From a checkpoint of a small masked spectrogram model: patch size [4, 4], soap at rate 0.0011.
Rows from block 6, named by matrix and row number. Each number is 500 + 50 x the weight over its row's rms, rounded and kept within 0 to 999. All counts start at 0. Numbers have three digits each. After the name is the row's rms in percent of the matrix's.
# q: attention query (model.blocks.6.attn.q.weight, 160x160), inputs 0-53
q.36 098:432530461455509413449512473468510673486569520470423462479540449506524472493477500498545612384442510518544528533482479509528400586483467486498490466505436496559522
q.37 084:525484504506510417506542427470456447371504473478538417558409548507484475498506511609485459495608472577524491466531589462470509443513437536515470457427447535501439
q.38 115:448556509492560487496528530563441517502456565487474533404542552522547383455512511436433515574542470596479591535565512545528404577548462433461440473478511621561557
q.39 091:499449516511516425494469592482535544459558582416416510555524459457475472433467510526476441470394472540410428480524545494429558527494574506532516532526478522475476
q.40 092:524485507491526537502475528509576512416520539490508533479470500474545490505536470450601559496500534415461538468492519436630501523468424552560473575462489448462507
q.41 094:472523474509592571500512433477449391461537435445596475467443495541510447504439440513523528484397535412549576478503501433480601467466501524488465515498495478404504
q.42 099:505504520499467467574489492483557560531465527477387462515475562492494449472447592536551517533434463511485522479536420464509468610551571532455587503487569497610455
q.43 107:578486545511394509619581544463524445450488464551543464507553589566504530566481471557526416506608478550536451464486492506418554496490499487504524613492404457535434
q.44 076:510435509456464520428457481459469560500417395546516448491429480476598556541516476518470542433417573402457460529520567425476576500459488506584532545537497443549495
q.45 081:456579448520532527544512431479468414543459428487559576497508534443497529444513522508541530580504502478517496471522532570523509476559411562525485420531505496491405
q.46 091:466496438538529496479441477486535448523486536510523499430487486450473450359498494494486405537336438522457445588379455379466452461498576525573413443528584505562547
q.47 099:473530395435423464500534493482406527496482494518601461514482508480403444599483577578506464482567441487576567452476552514473540498445473487492423576506470523541451
q.48 108:497459527481576486535486559538523571489546489501495514533527568527504553492448550591458475564471500427496528522558477514542503492438620511485517575480558420425423
q.49 102:482457513475419479520393525506571476517516420557515475555490559534449388503432446542426444559437478490540513472541477514417673453573385495492518470434473386493464
q.50 112:545476547531501508504421559495530523480528545519465443512464510474430546478505506550527418474465586487471448470558578406430507502536481475555573499485507527424473
q.51 108:492544468527456470442489492579389482550409561537462537442538563546528394554501565487540479492526523507412544495493465627513407518552487482451457549499466561458428
q.52 109:446449457523621526522460486454538425507579458519571548419466466468557620495471512554539522488458518503477448608511471430521508478434512457487478451550413488559525
q.53 115:485490482488497481504521529577440567457463446460418533564454544427474456547466547612439492412469518467435579474583602499519500580550502497524487531481493550435460
q.54 115:422488579457469506515475537488371502397515404495491465449497503464514517462511465578437575537645518519572536537474524469459474533553447500480519513426533511514535
q.55 103:531506401466508403465442548518498505536547490490497404479549404397444551465482460556530512475435477520476440529508535494479554590587427428457512539503548548540544
q.56 094:538460488513535464496494524572532458465500424457504416433400415427411523550435459458507455569466425491461625436479513396405457508431493425514510544447482468528443
q.57 112:523535456514515408466518581475499567601519530520511561476586469512424424445538482465496532432474537535492489551524453507437501514567394466457457434520603508553431
q.58 132:481485483499461528520526427404465508433509506520543512500546586430556562482432520550428532450526551467488494532478505448481502505523488537544516547521391409546563
q.59 097:509503585497596554474489462549586457460491575578516548552519480536489509463473514546426488522544517455533511536510491547485459485487494448489549491521488479485421
q.60 102:547502518521453522525491473487505473570438483547452501433484496548512490466554523463487571526545496518483466629572532468529577451470415506478527503481450413555513
q.61 103:543534458544476447475559556443392450483540541471501444498551504415530386434538528578482475476511498436496537565609507487529522507506477497532497462543581440412384
q.62 098:484529500496500324452509461441476444443520437460527438474531493523569505450549550519491466547429491459582527442516512477507500581524498537532545522449523496539550
q.63 111:473532444531507584483403495426541440521499463458543533474485531503536471488430534613447435544598527483454483539441492452533521434523529399552435473501488503484536
q.64 084:536524540482584543541504496499626509595520519513546396568434572456515400488417445564600481491515489442469436549502479522490523460441487427523532464529561460461446
q.65 087:399490556514532494482366411531578458529484585436465467522477511538439467537409535482520424580553510477466522444465518504473451448536563431480471530580541530426522
q.66 096:517462554468437453522557534456452498526365482512528479493552532528507623491550527465377460425572442586571522582501450566485488468523509535565555481482466520491412
q.67 116:419595463488390405555526520536409612497502522456438478442499521576537503516526579484435515445488490611552526541545473435482483531546391478455556496533540471600487
q.68 108:474502510543439625585383431512557446575421525566388514465450569474507464527557544455524450528547598467491495495484460556448417439446594514554460563526441547437535
q.69 094:458465422567428547524470486510521583480494502469450494541547530451526497511492453537518440521581487469434564472572455563569481454540520482488395554475446525429455
q.70 097:514461516581529494514485552484623421442503597468445508479517500447483544448358498519533474549477542505519491520413389452487474416469538454427558469552457502515510
q.71 103:551495443515508533521572479486564508437452466537587499547465500500447518507524542517507501454443509464529507516465544475496507499513586638558484443574541394515546
q.72 099:520491522599525478537432534507486509505559454521606429478461513469434598555509541455454528519500512533511469515470517435457512571449507512476525580567504485481524
q.73 098:484522536446554642544427482594596492528499589523502560612428485531478471520455517469537522564549513397395521508436507561499511462395530495526495527496492489435435
q.74 110:582480442509526542465509537564529541510500459562631507523449531455426439520455458561536482439441577425515486438504515403428501542494557543475492427544548545520516
q.75 103:531426538455557526524519456460512468396546444426451392504514527448544460478472472454497485500543419485434544458609527472465532518508521483445464407537563494419465
q.76 093:549429492463508533463445584500422462568397426512589515511461502565478540544533500541432471462520487478506538509446491526411535508434528537549531496532538465403512
q.77 103:425493538484455433412542465521449539556540451441452580577476545530515484476444439353586504524415530520492452541567501487554513553533569462461529466505457472496499
q.78 094:502512522560419486544460504410510503465531497476498458518496419499512581462462416573537597556421477511540502510466478354411470468575556585525559510475537549536544
q.79 092:522439490524473547475410529502544512569523513529426435494516528457414552509496487541484524489448556442473492611554444495434525420523521560511475451523521538406509
q.80 112:444546495489468423548418476562562449568570533440488483593561375468543494470458515566580514478418449480539507406475436511521391497475548503455571483501534558545547
q.81 094:557561471480460456493463558526462513507594515543482469640522495500411480485494450533564450544473465590473555543552531473503526363477467494468502472521496548469485
q.82 113:512531482493468431400540482491484500566478572447503476529501511536530420534486402483428503531429532629577477551466495524539628415451402478501489484565497614575473
q.83 126:511480530575388433503510438448383403539478537486534549464470545444564452508499519534492531499510517525373523576559492454464602521574461552469418519492438486522514
q.84 134:486427590457599571527530465583488488477521459517501557554555408535534622571516510517568525505576501474458491456504443510520521453482624461394444476512487428468581
q.85 105:511447518588436474448537523419536459459548509548534474493494434552484510577523476519559399454426488508452548485525462511535499433422407531455441496510498398490498
q.86 127:493491429523483518521476509476554482476548500515491531497453494430452593442420503408458539527431495512543490563474503542532485519488533523492574486511388460522478
q.87 122:503534488586455521546607553416472558510565519543490592506428546395561602482554470471465465481579477458532500485587537515555429461442527561511419471464498533527414
q.88 125:631547501518542455528541453449553521506427542517453485534558465423454484447561512481620550540419463475477409546428593535487495593456429550425440455503591519506461
q.89 119:495562524430488496503519514514581520534528557460452617635503471506451382585493482527542513432471487479528420490458518571653456525467428459469516498495538620491505
q.90 113:434525526543495481479490451562488492584453579518479493551553555492509454505527528530452451508431482507494494479603604531435439499534503514467482453406540623608482
q.91 120:488570509389499430544563534453421502459517380421547461390509571568574606547464548528488531495503539476446445502505498481571496539593521500463508500485456495493474
q.92 117:504542595379479535512612528487431536411514460417561511506559546482487481463454553607485483449511515537429501568433498473502407522551540469451573479482477552484415
q.93 120:444604474507534473456398466487478495569427444464487578465437524520510544530561543464442569517465595474558539524528548500535545417453484491470443556487479412422494
q.94 114:501468557467474491511420529465485395445446555471483485453526493530485545462540450486469539607509505476464508521547499479494472502525518625451547481523554477539540
q.95 110:502495512483442477499491478489496495500478514474483437590520458547497543540527478516511506459447547533569537574503460541395549425521536558402537448453642448502545
q.96 076:500522504486424504547437481413502420542464482547613499571560554509502390434456447489459468563451473442492520485495454494554470518530532533438612486438512464579378
q.97 086:552515449482382520476478497494471483575455443510484402549453527462503474521384490519515498512445516471582508524442487460489616514521408443601501529470410424455491
q.98 086:551519395510539514551442464531525458480527545593522459567577506505502475490587481424477510501485576567519433418431528447428568482492386478640551546443533507485564
q.99 076:538537532509511539407444463422489484579454524501552567523494364535434421524531505457449492425457548429528497534524414547545570522419513486524514448505464524446485
q.100 083:515505474568638482430425525478532517534514545490593527530433376431497518555448560556579440590500515440501482544482534519411536462551457519525427486553529525481458
q.101 096:443514545469465577471527484496528535522476436467442521428501560593483447590481497513428456467476477557496479493541564417506517425510470423476575495514434506503490
q.102 102:481487432490485489503506474542575471596596535578454441535518554473494537566463456510392464569574481501468520455509506415431452510471528446548466623483506518487473
q.103 084:475413438573544518527545493502548473577512534519505494545406571454502517535552465533546464509585593516523455459537534528477468457428459542483353477500555424468481
q.104 109:543525464440458481518475536549473501540594506535482517551498466501574489448661478427466428499553491567498560515493547534480501473445457488458472565555499475515492
q.105 095:460504487515489525542479522485458458507503540494532576464466418502540433558444535409472502546511479463570549530427476571545468456489548546459469536496544551513430
q.106 093:602489474488556429568471562513455504563443554555524424432511432518485442550585574508534422535428523599485580472482482588493540502541428506549506571496504461443483
q.107 081:606554418416534496502557543514490573506467407512480552418551557503534507555543503461490557480490546522440476524568517451470548434502481506574495575472476545531557
q.108 087:528526481510461537520523567596420613436473488494586536452516486559562563442509479552485491527491462438503530526486625484447539483505508546443512524495611539524519
q.109 093:502537603445463509421449531571553603513489433459427644610536597501503508567495482477545484601567531445600483519533484480542468556525503490482571470408450491454486
q.110 087:504498457552460425535559518512525527429525494430494443545610510535441490545490459408531469546498454450539527453582476544506522503500574505453533536518609516523523
q.111 127:466514568499493525529416450464553470554519562517382484565564565490494560495413515480523529562561461528489476502536422473538438487515568493492512526466438565540546
q.112 092:536439477457563502512457485468495483535509396502515465469516422578530482541562567527516537530453509533565495491550441422481532469565449501528582500432565363538440
q.113 091:447534454486406574449462539460531576584466523412467409494526488576561481461484516547485548499544590554569503530504487518547471466531443408564537561461505428419464
q.114 089:473515586580597496490571487496506504489494574513444505539554475460547583533503468397467518522413415359507422481493544585497565517470493447554478507532533392505566
q.115 077:550524514564426376478578609476433589524495554458520487477503390552505536533477523581427482488585488494476427516526475507463523503558564436474580410596549569508486
q.116 089:512610505561452508500533530470461515509421575474395509481517506533494559484584485422527489526518485487492494530393463466490512565471547530391460457476575518464523
q.117 092:537570608452363550559436389452404568456437464530534551454431572597499469512483500517510527512582593523445471524503575474530522503488443518579543496504464494509525
q.118 074:465582529545518458555523541568475492514486408419445523573503533408526487475509537389488520488421459511492490496602551388547516468495515470496442488473467562548464
q.119 089:365499545585529426433496527496552493429456526488437557527452564395502440503424591523584583518407555541517494475545564448580497547409487433512447423601508552520611
q.120 090:492415548499585582491456538551474447436469477468451440471523529477517505395484543564550643535523460443563504507544509460544475456428510520484472550553502441484516
q.121 091:505493558487565552490563485469473454536470602452399563462401588441425447511516455525555607477385436566559527476415591457434541488513481514496484447534533566571488
q.122 084:424479493444522534582572637509473433566414431456498504523525515531420531466549480525469599571525370544463515517554363515500542535504443528485573544495508432465507
q.123 087:444488519482486500470586496540485403443401537388471470467533494533510564544565558414486633480567558446481452414493535507557555494500574439506486524461443469513550
q.124 089:548412455477492485509597476574447491485549484416459463456555541561546524466511469496474575475484492524481440476558387551582538521598476499417458489441432501607505
q.125 084:511529627491538469438551512545480452439546454458507513483470431597582527512422443537618535541488492469475492465483475489505474491477517411501502482503523581534548
q.126 090:551479561534517504486440431542496449566553535506587514459466528413487428524515435492504397558517452476532416522530562496545563460445551524587531532532606575448508
q.127 098:511487394518404549525474418388433494534480487489589470439513505483563444435478514560501545517491529528564622453487430575538496444516424496573467520439518530464556
q.128 121:636455537586521485537532417489535463387526518535649548472468425499446416490487542532484601499500525446500409568552435556451510528478540476538479472538461463502610
q.129 113:466480491488488426523465569485515480450551467529479383504483538483501559474558470507534432521455509459489541419526501516483516567359511464497578590421502512472531
q.130 118:548520456508449498526418436558387461533443383482484403546449552529510523459597489460435460539553503490474500566537363587540525481514542479466477451475556527479508
q.131 125:489536537551639460561550444555507447446515480513506534501649443483547514561484527591488519560414483452445522462461521552536497473539541491437478525530522448521455
q.132 131:529577488462372430560421565492505491457498534460527443530482471489478457530489557518432582564509433543487603517436440507529487559506448580493488433493440468479500
q.133 108:440481393499520493522448529463610615440478514477513528573529498511466532467484449532525510505469486469465491436568607515511513482367573524498462537523443491441503
q.134 128:493425502576474439469557503627563531508527533445519579455465540547543439622374528565512519557534535543538520523590477466502534500507474574517555579506467481563515
q.135 127:448482522464489464492518464537492409414446518380522488529486541534474492509522424525493528482442577545466525624579452566490459515546502429498484599483457554512461
q.136 118:519455530491510502512520517446483520476528460561512545499464503552353448473518451488538447486517504557600550463571474517517409488458440497488579479484552491455536
q.137 119:411543556504513540438490551475401481569460508542458538537465515511500467489468524551534443484525532476577525444462520448487479484538395442540470468497536504434584
q.138 123:488467463594614509564573440442517488478529482444376503487479501484459482494445462445459574467549495540483519459557612432399503540503468528473491486528569480530527
q.139 109:528521519502424479540472571500393511490511488445480570402546474529489470506496535567425502497549556467510442575500602415512420577548502508508538505569532578560474
q.140 114:524562503444500517519519496611521480605519449430465503561476543566553551664505476499546531607461544466480525507486515548512448426517475446574485525414449336491516
q.141 114:480590418502457457432499516540468477492519454537517572508459475511480334577548510448502525486474407460531495435454534470521525479502507572497563498530431503444424
q.142 115:506505500534605569523422507531450457469465420397466488431513543433518479472617612481441546506461497472503549508447528489608535590600472480489547492502476553573445
q.143 131:509481469525433565435498517546556519440502515577505562584448408466495474555543523460553370480482431417495593494398519487439474580486552567459546478469549560533454